From a checkpoint of a small image classifier.
Model: 2.4M parameters, 24-pixel images, arch resmlp, norm layernorm, activation star_relu, patch size [4, 4], layers 8, width 192.
Training: adamw at rate 0.0017, batches of 512, held-out accuracy 74%.
Data: trained on renderings of 100 made-up gadgets, each built of a few solids, in any pose, 48750 training examples.
Rows from block 4 of a small image classifier, named by matrix and row number. Rows with one number belong to one neuron. Each number is 128 + 32 x the weight over its row's rms, rounded and kept within 0 to 255. All counts start at 0. Numbers have three digits each.
After each neuron's rows are labels from the 100 images, of 14848, where the neuron reaches its highest value: "top examples" is what is common among them. Only what is clearly more common there than usual is listed. The data: renderings of 100 made-up gadgets, each built of a few solids, in any pose.
# fc1: MLP up (model.blocks.4.mlp.fc1.weight, 768x192), inputs 96-191
# fc2: MLP down (model.blocks.4.mlp.fc2.weight, 192x768, transposed), outputs 96-191

fc1.277:108160062091134164109135172146146126064146101125128110137123184152108103146082144071134128139093088073113099144154142142123153119066202127082184104117135107138167118116112118120117116175146072193119129127189106143116106147147139156132118120166085121122105157160131135146128077167125123094
fc2.277:118150113110107125073158145103149137143128128124102111100083109155118167172103125141126147148176185150127167133157140165129127136167160118097111171132194100122142022104124168118151159140119198161064093117100144093153147131099179111084073124136171163115125135090086068121158166072113112164
top examples: black

fc1.427:132171116116108179132104117135154118118155132145149108085165130131110088115159133139122116119145116101102150115110083155111128124089166122121147104114179157141079120139099116089093149148143103145165112085132134124095159198167113146060128110145111124203128090128138080093121138166118112084
fc2.427:089143109162116149125122112123086122145140167146137086114077124143136106070187124092135126071122099122190105160132097133153155186136135127125163200163145129107089127182096094077072173101095151143162110139155095095113111097092145141154102160090172184139106165117190176126104051122115148133
top examples: pink

fc1.361:158109098090123134154164102166142068046119103176105127087147125192157111132123101104148138116126155104108143106150115111111140112131165117124125153174066131126120122070128121218135108126109094206110131177151095155134092173114101147139108072142110099157095181158137109122205153071128170161
fc2.361:088116160138104142123092118112089123112130122108163117186133149090130138135120184145136056154113134160155125147109195185101117141098138130130121136198157167148160117109109134173060132139122134144151059187114098147094084093138105120134143156072150090150106096107170104141165130094169092165
top examples: black

fc1.567:124096114096107110096174106073162109085123170145167100122148117159102136135085116103142146138105059068089115116118149183128126131131113161136153151135118101151147121122107124167160171049152139194108184143148114161106171168144116125109103077133111138126095169117138105131118116121138121113
fc2.567:179117083119092139117129148137118121133109159140113176139130131150096086091168137190111159087130100206158095184136103121163153151093136128089153139173114206143167145141101170044101051141183173144140150108118104100128135054121080145121131093127133116090201139172154159178125113137090106141
top examples: green

fc1.303:105132118105060130139140170120102113111142180122147102083165142183133146140090121110147130157057185148118111195148124154128095158112131127126103129137125122200138079079143079138087150168128134089095160109124101155181176053127132126084151157113142123123079138229145173180135100097095145076
fc2.303:134160080102199181127141088157140154134074170108096119084095122108127169135176131155198102138176115160120063101180116119148182205194113120117115204105166095118109120131125084111136117111126123075142129141151136155164120128144125128103142135122186147141150135109101081101071118130113125187
top examples: purple

fc1.604:068173111110134133215147103136145078119174096197134088120105119124128108075121129052153130161109103110130137114089173187102121140115083094120102104188147160145121141113143148158108141176218075107145191125204165119152129145137130069137139111174169122169193105096151128093086073170133109152
fc2.604:114151126130134139149122136151107154123138096093144197125184153114149171096080175175137100116102131169132161157134160106098157102130157145173144124205097062133174118131142141178070137160100147132138122183130135130104083118091074189138176113123114132108139104167178154189131184167122140156
top examples: green

fc1.8:101117104143134183179090115153123134108124130184114139112138122126106087071143126103155109067018113142119096100120136131071164153110101134109141111130088170139142049156048165172061146143104112121099118090111124117202161190151134191184156105095135137144117120149089115105115070146168154092
fc2.8:122136118124107121098117140142167120141146099114115143118152131114131113096116188163104192171090075161155128149066133122094140147166161152180100160146130141113145104133126133138130149162165101176148113092157087113124132108130084111146123039181116110071229142179195144149123104079098094154
top examples: green

fc1.685:134103109099165124131182097188080076145166122098145108134137108100083146074160151153103137173132111084163150100135134124139094142061174140151193129148129146140122138157096112132116135136162130147107162110087160124130152208108084102186115165110141114108158079146131135133081072075157119119
fc2.685:059090155079121208132085139158119117074129155119097107119195147118177124099124143140159100098173146180167108107096125082116161152149101128168141112132086107092145164127076136127127158096119136129181082158150103161059132145155090148098174148096162129150144116174174158134122132110114158153
top examples: green

fc1.590:144135128149161157166121127096132078128154119149100124142134144135088159083112140143123099086080136139152097108178173122160123086157147192091111196214125077155184126096131129057119107134115152130140111105115138104103158188112149129135086145135149115127080157145134152139177118062157165115
fc2.590:086135175075107139136139102183172159125045166150114137091100101103187167192169128110109090123164128135078173169104082180092136104157151095106112151073121136101091123166128124065143160120115193135144153139150173094107167061141173122122126187159114132167144103063079110160132086098047119090
top examples: teal

fc1.363:124143156088161108150147104179164110147118184155095168145081146111160055097177107141159118143113096040162129122078119163121123122103158107113118137071103084157134168183202156110182082144114125146147130124145216140082081188139134128092132110149111131182156095157132138078082077129148100116
fc2.363:116139095146121148152114090144102118091058206093109096120070124122097130113129145102115088102121155144177121133185091088121184195160132111065095177144144156147136125121142115093169114132146145151165095101116085102144099117156111112120157101176183153142162168114159175098126127143073164185
top examples: purple

fc1.501:122133114152086115111095103066108168148147120128086146150100101131112111113108174186083106156105134059146198125173049111184135116118172190176173141136092134129141144106070132134138126117120122164139119142128136144181169197169182111113091176102108141151154141127117185127161125098111132160
fc2.501:150094170084120103067151136150157139134149174120068121051177142154130140152090106114205104152147208186075148151101103145094103104143172123097056165126143172137149089125136154094111120130145143102109087138164109119119091132066146136156107133122162057154158106082107100122160108156087092130
top examples: white

fc1.675:180085139077187116119108165130145117120077150111104120125130099162116153161170104104171089142121156067171105120134071114081170184116102117103190117065137134103173098197127085199162104171105122085098128156131091109094128143134109146056150117091172087111130096091102166119174125115188158108
fc2.675:121098096173189135139147131171132206055194143080141108090144149135114154074141087041041098101141147057157151140169179095124145120106136105157117140156083100101103161106169075085108169144133181138155103113121116115115133116135130160151150094133129203167106184126136109122134145142117130183
top examples: teal

fc1.352:112179091110161116166153164082138136088187154151182106168073106143062143112133088111090095130159098089125068148104167134163155110073120120125104166071159120151149127131109149120110114134123092161137176126154153150135111120112128139052129108154089143151125132138166111156183072160164117127
fc2.352:096188142158123094128121104185067165101091097152137138128049172103160135160174104193143081063165174166105177159147149192123135083136146110117169109102169149142102118156127086091071111127155102105161094162123149147112107030124142104178126141108102084119144092102150123085122095164147103142
top examples: yellow; red

fc1.465:152120056106130145117143097167140155144098117148101150159069119139210099143126056164154140106120168141141151155123076108053092125107159090076078138127145126112118119125145132108110162142184140134141132083152110066141185068084128093156099164167132137113191153114115112126123085075139124131
fc2.465:075082122152146122147177099104160117148057165094115130100162134102153138124139138128170115157139167136152120096106142087219150137185129114144091135133174115087146156130098104181165133165149119108114106112155163137139098181167108112063177164123125207112070102097144154131108146129116092175
top examples: red

fc1.705:135122104074148053133094133131198160095137118081117167132110163157116093127140144073143086040135109088130144140093148171115143165094173151156187059146129118160123154155144113160123198111120122149142191116123125107117093115167097125119162102154107111116097161100115154072112097139134057159
fc2.705:133080086091084198094119167153142147131132124164124166142164140168130159138124108122166111139137178149120100141174100093161155132065099208134108162140103085133173091130067159166082077093104157131061131127135174192156100173157087156094134124117172103149129089137063119190172155168116161156
top examples: green

fc1.274:142150102162101114158119097093161197107196125131086114120100153140114150151135154111108096148169135109074122165228100121100170170066105142122076133102101126159131150098086124176110094126121119142102108182151092161079070108172113148119164106133137115112177174119089153202151106135142137153
fc2.274:143153145088154119137079062153060148134097086121117134113138132073165115152143126164130149188145150166094124142149121116136131151172053048160120140139068123092108176112200103124156090167170080143084109121208168132164162103135128130103168178113108121076155065110105113124105178137055103134
top examples: blue

fc1.148:142140130128100146167050131153152105148124085134196131180125133214131192094133093136120095138148177160140156067107150149127103084101135096083146173189182097103143095163118152118122147139158099134151188135134118114081181125114069101077116143173153142127143167095209070154162101145155165097
fc2.148:136096133100074091110143148125130094148124131143120123110165140126207140152137130092148158160131113083105143104148106161146064136162093110121117130085072127141118136116133109175177134129160154162048162087170186130112169198121169129083106117151124138145123098112069085157100166096127156072
top examples: red

fc1.754:199172137123105106180125121079109194130144141116106116152159129140114138144129180087134174114082098115111148169158159133118083083145116106082154099121202107087167127169079187143134128113112161147125160118160151115068106104123184102122108126111146113138163174220164079157147154129145141039
fc2.754:118117111130154110077085086128107184112149150138158125103147074159156105112169095116112142137078181133090107148131149076125126143106150179123090148132165160130082138162021155087061100126124165135157108110117137082128082184156128164103161167105180070065118145102114106123105123108116096124
top examples: pink

fc1.373:096080093167153127129164175120129144119168159174119130141162151091123114085137170115164093074165166155172135080229144097120140154119084114128121168137130149207112131070120185135098134138089108056081143116101144110152113167160130147092142117174084061114083152102050138168056122150105110144
fc2.373:095077177063102123080073138118139110122089080136131133158137133126184169149120130155130100213157123149148173161094073084131093124150117110148133132141096124050115223187122115120143125105178102190122139152200146155044101056166115140138156172123144084175144112099144123132142108113057111102
top examples: orange

fc1.726:142120137148141151168049143096174139134128095165158107097133121129158129100144069122133110170136168095060104104112102109115131118135131163164132082107090135102093172172111159185115163065093145148160177142125147102145130117148089169149129122127104102103111044114122115129109145166166154091
fc2.726:049169162143112119123105090166112157155146080151049186051158094079139107176070099139161090164164181201121094135090082132053113108165174130136159096140161112116082065150098138114106145198091109073142129099112109103126128112122176162098113132112152123101157114128114106117135134143136120121
top examples: white

fc1.134:096116116106135073170097120161166134118139113089159117120119148146127155208118144184107112114139136087131103114163109143104121070121141215136183188092110097136101090121106188150085077134130174127149134088133162077164200096092130138073162105165104158112126148102150138113171058185116133156
fc2.134:101119114079147129150106148158163144169090158140112186085221148137151115088154129130128123122127110161104113159037151158120128104154154122117120100103081088149119183151122143128126123152090082121127082114130079118074129098130133188119146141083112152133139134159116119165075125134114171084
top examples: white

fc1.690:152084159088110160125210109112166154086141147131165188096078160173089155126118100095110157124106093159083098160072157156119164147139078203095112133095115180170090165128130162161141126073083088116100127125139088164108112137147054147159158082104060091119092132132176175108074141139122113107
fc2.690:140065103199095116157134115089176120174136140086132122141116085147108151146138147128135153161101123133139129152168109099067176140115156149110093145165164142061131131149072117062067090114156162179140122140129168109104109183156115177168127123133175197110144143103093111137160145099127106194
top examples: pink

fc1.636:062084155097088162091140164170136090112180115171092102095119132130150090119141111139147091120085179093138123157108170206142136182157205154095133140118119145164129110087110135087099098141120084082151166100100125147123109087080094149085132105116078067125088085175176100166162084067120204122
fc2.636:147091127154113120142169144099158148130057144089152136082087170163099150130222194145128169113109119076192117180162096087122149135126130158133133194123125118149142127156127123095133141138183165125126169089167140113138105130185056130095159114148184140085164131064128130122172151123096106167
top examples: teal

fc1.261:120123116124099123153111073118129122191178137130149116175083162154132200126135063153129066071163136133084112157216165173181165134123115124143140128148108127172145121085114158112121118077105128146119127146150101145131208175087156159097120078153119114134092160168147077127186071164122188120
fc2.261:110134215160129104082116101165106132120114128146059116131117142138155137180132125144138154201153128066118162106164095076097115085119076097099114134144111114102113146158152136138159122195111160118113151182147202058180157145165136128123142118156097097156100117098065074088095183095122116059
top examples: blue

fc1.440:099145102108083162145156192127132131063139163122096132138108134104143076114153086128098104146144121093091105176121121153101120108109174063127183078107154125119039127095078137114193129100110143181158176098110202183149101165154089158120127122121075111142159084226173184148135096084174142106
fc2.440:095118140074115127028120163113123086117083133161109123149141095111184177140097135116143161126159141164100175081117137121118149125167158077117066186149110083096175130090158140090168124138128135101124135138206197164141125106151147083117118097146125121132140071137130096148135137119094105189
top examples: teal

fc1.641:088153122093083116158120164133137161105213153125098063100121135127116084134100081056116132100116142135053109166113181185104097077151099123147177104122175087158122078094124128109090127084141141164142163159119160134152169111053116064146134144148138115152116134170073126162148100105134123124
fc2.641:095146131168121118140105131104103132107111159109158044152088124154098166138128146163157087114117090122173093161159138128179140137092142190052098188120171156123114095125081074081126125095120161183134094168089092126163074130149137112159145119192191095122089154091156114076130115097157135143
top examples: yellow

fc1.231:151150124196146168108134088118170142169149132092168152135062168129160133105142090171145073104141099100135105137128140139171128078150106122128129161130191063166126150100155107123088119093137116151121148079099198227143148160060162067126114096141107137140145116159115168126157124144203150161
fc2.231:064182141178189117165111127139123157102112136121116106069130172128150176145166181111187161130114170149150128131168083114122194102116133099098124149154172124126099092155113136130114126185113143084136115173143130077153110135165077155102161130103190183141094129088101074137119146148106141148
top examples: pink

fc1.600:098132127172130117161112137172141166116210106113112168077098128192131161121088118065125126127136094165197144144161112125111158120137081100117105181143176121164119136107143156149079173144092056095137130129165097186086144127107086160157140146122105112153141127133148129130099177173119157116
fc2.600:143149117134123140098075141124105078131131064128089145177091132139089161144078103205135070134099108146115160180205128090124101179174113113114155136127125110169166102085116098134106104082122137136149125143147135093159160133057109115147090123182129154084141160106125124078163161038134118139
top examples: purple

fc1.356:124176152171092171180123116065122123149159145115135148136117135113118102098128123146131130142135104050118102128190132124122090069141131104118163085121110081173118166090109179194093116128126112143111131142082154087158088101139108142125161128081106102173106159131151171114165120162121116140
fc2.356:117087148131126154129108182076118054139100146104179082121105084116141126118141123122103143160173088103179104130162128072147141162124069118113131136181089156053146215117119090099167110127187109127133128097170113191105112169143113148148138153186116120148106164099140177070059137099116114137
top examples: red; blue

fc1.263:191116159092110184116161150144108095104125155137082090112078125097077131150129183155114210165141120066088103122114128187110126149178157130157106165086089164132087132158136096136162133129126123112112096116129108215122147155083157135179054100057133081099119123174180111190167101095119142138
fc2.263:120103115091141159167095093138158225101177116094113151086181196144120164113134118086122112093139127123109095154162103101084181147160115135175099108150126121133133144082137120168092105103160148113120149058133142125129124150137085152188155134142153191185121178133079124128094120140143119079
top examples: green

fc1.477:141185192156176103141078115139088127128110155122185116134115129113106146089164126134108148149083176129138136107190090089179163091136107125149085153094091128123149159105076139200094102070132134170117123102090187207164144091152080089155138139118090127144181066102106163098109167134124110117
fc2.477:159163095142142051160124141097145128147122153130165138076150138144175120088117109064132205163067121146094082139077135167093130147136166091099124099082116125168070150121126147091167152103132098156128171160115066106057128139108149164119139136151144142052136166137132099148099126147104085111
top examples: pink

fc1.192:189145092194144118127028100165126154185203066139172099162121107156098159119092131122201131079097121119148091106148111138094190103132124124145097135184119171147149088112171129137132138136146170149089080133153118128145150109124115128177070135063149111066079179150138078147123112092158170113
fc2.192:069151176118153094081207130065163109188116073093096140121103130101164148193153144167137153147164116160105125213117142130132098121133119141150156131137143062066133162145139065133101154144078163109118185139112204111169157167103144127101130172161109145109062075159123085122116119085152083112
top examples: orange

fc1.15:124128133168131148102125162143077121177197149193198085069107133143138092130137067094081169102138145058140157141173105136124128172083129128163210119092101078162143087093069114155104094144195129158053149096101149168151134136090154109131160149134087123174089146172140127137121101124134196121
fc2.15:170121117191130122087192195100116049152090191114176086104111162151155092118122133104143146128082137158151153106123136115166114077117155119097123126118151186090139135095158099147173143093130092131167145167120070149147152144116137078097069119076156181119098130125130112113123142104179139152
top examples: pink

fc1.372:109166114166099119127148110164149149095097134159103133140091116160128134143163111140136166101138141111134075133145125116124142124049164139055154151135093116171122103170137115137134153172118095158131079091128099121096122141149076175135131128135134137101142139162180103155117085130111134163
fc2.372:082147131175151084174126129134118139120132109131080120084084094110145138152146169107155161170175133070088103094148123141107141161126161127109074117150124108109128033170133140071134169151075190115169105140079150046197164156150125142065125105164141119113134105062097058101156171110137135154
top examples: pink

fc1.199:112115134178072109104116124135145094114161119186089161126114107172116157087166126166112170100166127151143154112114134155108149079129193125088125118176098170102032105120110174121097114146116193189097145104119142166112180158142106185155097139160149136183132144202167076145162059100063129121
fc2.199:120103105090197106137057093090101186112136164125173146090174082113100109111128108111155149089084159139124105136132133141110184129074145147127188102126166127152112187146127143159117082113136102111130097155096079136078122160092112178110121143029167107091100172085095082097089158088102088112
top examples: white

fc1.611:130124130087161080156136160205117171095098165132158086132164195136150132146139142104116156099116160172154094141168127088090099108150079126126100132098087152118121129169168212100184096091190123100115189154140090141086148131063102134114160155051176109142120163112093131105099153144079119088
fc2.611:159160119110181138094112149191083179108159108100158145131142115136073165071138130175120106157143179083078150144112209145146175142133136144125142120174128107190173166127137127097057129110089167063099080177086108150132101077135116130168161113107097076122146124077154119156124149123137097147
top examples: green

fc1.420:127153158124150130124126180127151117168111198178088070079047081115141099156127117174150124131139123087185112108114113150078189150148137108162132081088098139152092103114088080194199189099102158177091093096164127151131166181142156088111090103108129130165156117089097169119181060119104165154
fc2.420:131105144172158116072110158084079107120137095112159100142138148123143133092151139123152167144129154069112140059171182104183137133197088119124111164154118142148180194067148102106092133107105118117117107151070141142143146149133143099088090125157122104170081106118161102143154175112153143146
top examples: green

fc1.523:106186145101091158130149110116139146133090137135149183102071133097103110176118124170116122106116063119141145164090042101144048055158091135140129149093102152128082173154119145194200168125130117131148122149149128126130104085172118133123144144123037161170106192148118134158148147170160107122
fc2.523:121058106080141107144112103162220157165125134110124163101175106153136144116176191090157199121127130121133145162113085134108132190143125134132127128173095150128141138197122180165143130148152142138085189064133166130082106144107104140144162211148135141115138132124099111123105133132107066140
top examples: red

fc1.294:072096188136141146215145133086126087140115087131152182101121120144054141131137194100085147099139117138135135188153092133124124132144182167179112128158163158144126157104089182147124067115065139070126150162093148098124099150123085096104135120121039128132111153124110140123140083112093135141
fc2.294:082100129118164131102132093125118144117146089059123100180072151114149161130137115130140157109106096184166164123121126126140167167164152103132090172130094183126099178113139130062150131108149068151140114147235137089045090071165127119184147106136108147136192120112183127104135081154093069173
top examples: teal

fc1.565:197155064167159148100128097086138124119132089095108149149153163151105150053123158107118136056134145138090139103168142141125146049118146158114116103178085159115151158154158183135077127122194157216134150148097152107105141151123068166155158110140084159120142203162156090118162159115125125087
fc2.565:125128116111142125140117143104164106164142085105154092102130106125187100167167088065173131152145114190158114183075120150141140130051169102179115103080181114132064173155098070183136162107124105142189155142118100137054109139093122155093142197131167121146083131144136123065144060137141131113
top examples: pink

fc1.32:115125127056137197142165161090164098131091146129202126123053122105144095157207128151115168100142165113156111206125087113082135129140137128147141155145171178084078163173128138158120130082139113125140123095162135132115159132149107146090106146079137169108140095132150202161087098138090117113
fc2.32:113155158135164189138193151127135149122178111109101092120131102145131151144135158159142105123145195126098120140117165110148171102147141084095102175094143089135156132099185136058096097130137143075100135214179169102173126198156110152162132168119155150138085095144148123166065126070135150114
top examples: teal; red

fc1.538:141161064125121151103127098142149140121139113133166091137142150134114162116145123146127063159101108155126108141071131176208110112142115125113116153143143137107173086106100111104136127093169063205168085114094075102101081131099101140113130097159171159202132152100117114070114165187132112161
fc2.538:148125095108135157099093142146116098137101141173129129152146094126129106142110083116150157063103111166111084080103088141136170133115155177115115078105209166150139142082142159147154094143187139085136173113129063128118099171164112111157072200164175111126144136145113157091095094099166141110
top examples: white

fc1.308:168143122095104154117093094074167129177143073132191131176117129143101064139147083129188114156146136088085103136095118176123109109113116106160162144206156152080135122125126128198142149096093154184145131090111133166164166115195153087098168092116075146163097125086165133107091162160149167038
fc2.308:089162143185110152128198122130110135151151114149086125084121149099196150135137080071106108167141135178164123151093097132091073127164144106130163143110113095101045110160092103104133159183145068124118139151201131053082162096123163169155168099132148112181111134149150100102115063119129161108
top examples: yellow

fc1.569:148151103167135152150115130157105140140128096132096108140196136094163188110105117062115133104127161150112178133172111185103110132141114068094106169138205098107118088139113151168102089128110151143132098079149121121164130161126056151113102128170194156113090151139087130123128141134080168070
fc2.569:093090156125133122089144167141115088119191173111141091150122122197156174136170084091141112092137060127189120148156120081149179121050089114150122207159088167139131127135082113130144095142184105092109174165181157170120107142092099154132144150080131082161121129186148135075120068156134147132
top examples: red

fc1.176:132158141138096144144091143127111131121213161168137116145128101140156102159182063141134087127147134127169152143130164191127115158108105091106125110119162115168113086106124144119112136146186090144113166132178159217110159120053132138053121097128051082130152084170176116114112117069145112153
fc2.176:078151108203105121164135160084117137146137140112161134100069163130100127138199197075113163079097095078177131160123106082119083148114135117103146167114094149134158113162072143138153143135100164136140126151138102077158193111166093092133143144138092178114156139104156140129154147117150082131
top examples: pink

fc1.204:156153096069117144163084137178134157103135111117183126141187137164142176076085159064128052117155106146143110128108123116171143103137088136167104149193164118107102101165103123104159118096060113167115160069133120187131180177135152122085079149148149128119124176128101132089091170126100110082
fc2.204:099064176112069126116178170110123066131112132167123133172117134151156141136176135061111144112116106117161156105135111127107095165178128125160149162104128111079155132142130167135183130121145097076101135097155168165144139135173118045103093143114131119134137071151144178178119109110083112103
top examples: red

fc1.613:162116146101085132101138176139159134115059158054127144108148111138145152138168147117071133126130190137181153110136038122131159110086158154130108155165131147104141129183138148153091143133135144128153127091165111121122125151134091125067133138113166141147115113112090165172131154124115133118
fc2.613:134112162096109147146146128130069125094198164180148078145168113114122161140096101111107080156200141092085162080151150144145132075113135156129072172151125137117142118124147098042166099153142109069127070217141169152119075092154139099136097109113111072157099099068118135116111126191122163143
top examples: teal; red

fc1.460:167110097120108100065094145135150158149124166140118134180206143189083103068083128120160131095143120164126135103120071158179148084145147090103139120094162158148112094140122150134144098107183092119052155087056130103177140112163063112154170147165079117142142163121136113083108151151130093162
fc2.460:126163060159063117122136147092157134211127124134131148140108094086132171179145129089152166130067114165124161157116116119140096166119100065141157126103215080084143097138088145144139153144104172152126137140106165081163187154092126104107088163190115140146109112114102149081097160104144118103
top examples: white

fc1.697:198135102112145112173181145122130161064131123136190123106154133155087205111090116086107167100098134131123170143118138148110162088154117100094093133079145193097069105196107140114122116131159117172166188179207098075110122080172113147115092172126196108138130191173172089095054157093095128114
fc2.697:044108149065139105095140147142100133171172179149097090068186096102146154163098096095151147141212186109120143117164133138120143155110140149172079184121140124143160109102143143112135145153083164110140103161135179168132072139098175120089111173121122036157089074104081071127119135122136129200
top examples: red

fc1.11:181150085130121116225125138107102127103095219147156067088146125136166137101133146109137141119091134180198158134144118119124037120098116129110086151193135126119123110187105113143136174130168170117114170120131109105135122090096106144117126181140075113095095139205096087112101110080128100130
fc2.11:093153096137155106101117170129154158115133138154146066096086112188122137110186095161156101088188142140131092150153123101158172167095182149126080193158147129134084087142087092062068121111104169161197107127114080097128053156154120169112125168130205111137099157081139120119099084179127138177
top examples: pink

fc1.318:102183102118085152128136176061163173149106123146145144170102108092060107150083097121141093114159145082102052148101097183125198103147116111127104141108208109114116096113116147201147074079164140166107164110159143160117094119144147117098103140120107121129101152125182161122143142169114145180
fc2.318:150111170122033118071143116150122106138086119159134164170062199137150135195171144086143127135109152149148171127114092163135128132139125177139148134121111141064126132189113148086129125147204128109144155116108160137130055047173094065144107137185128064131138088075150147077168121115117125114
top examples: yellow

fc1.602:111170147132139136157146089070138155146166114110084108163122151130083145086190058168150115130138128117103142134145166140183136131132177077140120099147142085135077132091132131170094131091138112126167132092080148087120116139133155173123098065144122163200120116118125165075100066106108134119
fc2.602:141113103161132085143097125172081138122115179162111187113108125094143183123178124105146159131108180125120075120184122107120179179146059167089127189172123085153165126130087115039087093123079154116100100166111175101150096152134073149118138154184176132059165100075111102141130228117078135168
top examples: teal

fc1.662:152145148101173103153146136081127050076093100134178155091137149119204112171136132088067100152176116109094105173108145197092116107126187108147119106091117110119098148184143119164163148141135090121153136134179191136094135087152166075081125141145101092122117063168128111173121089160150159118
fc2.662:152108114112112087106114119111171150146113114109076149117151106128148152121076152128155135194117151105098134020128138153105106158172135092120107091140123084146142085085164171108181172144055154126094155112064155083135130174148141131080144090204117056148149147129101094126182191141111097157
top examples: orange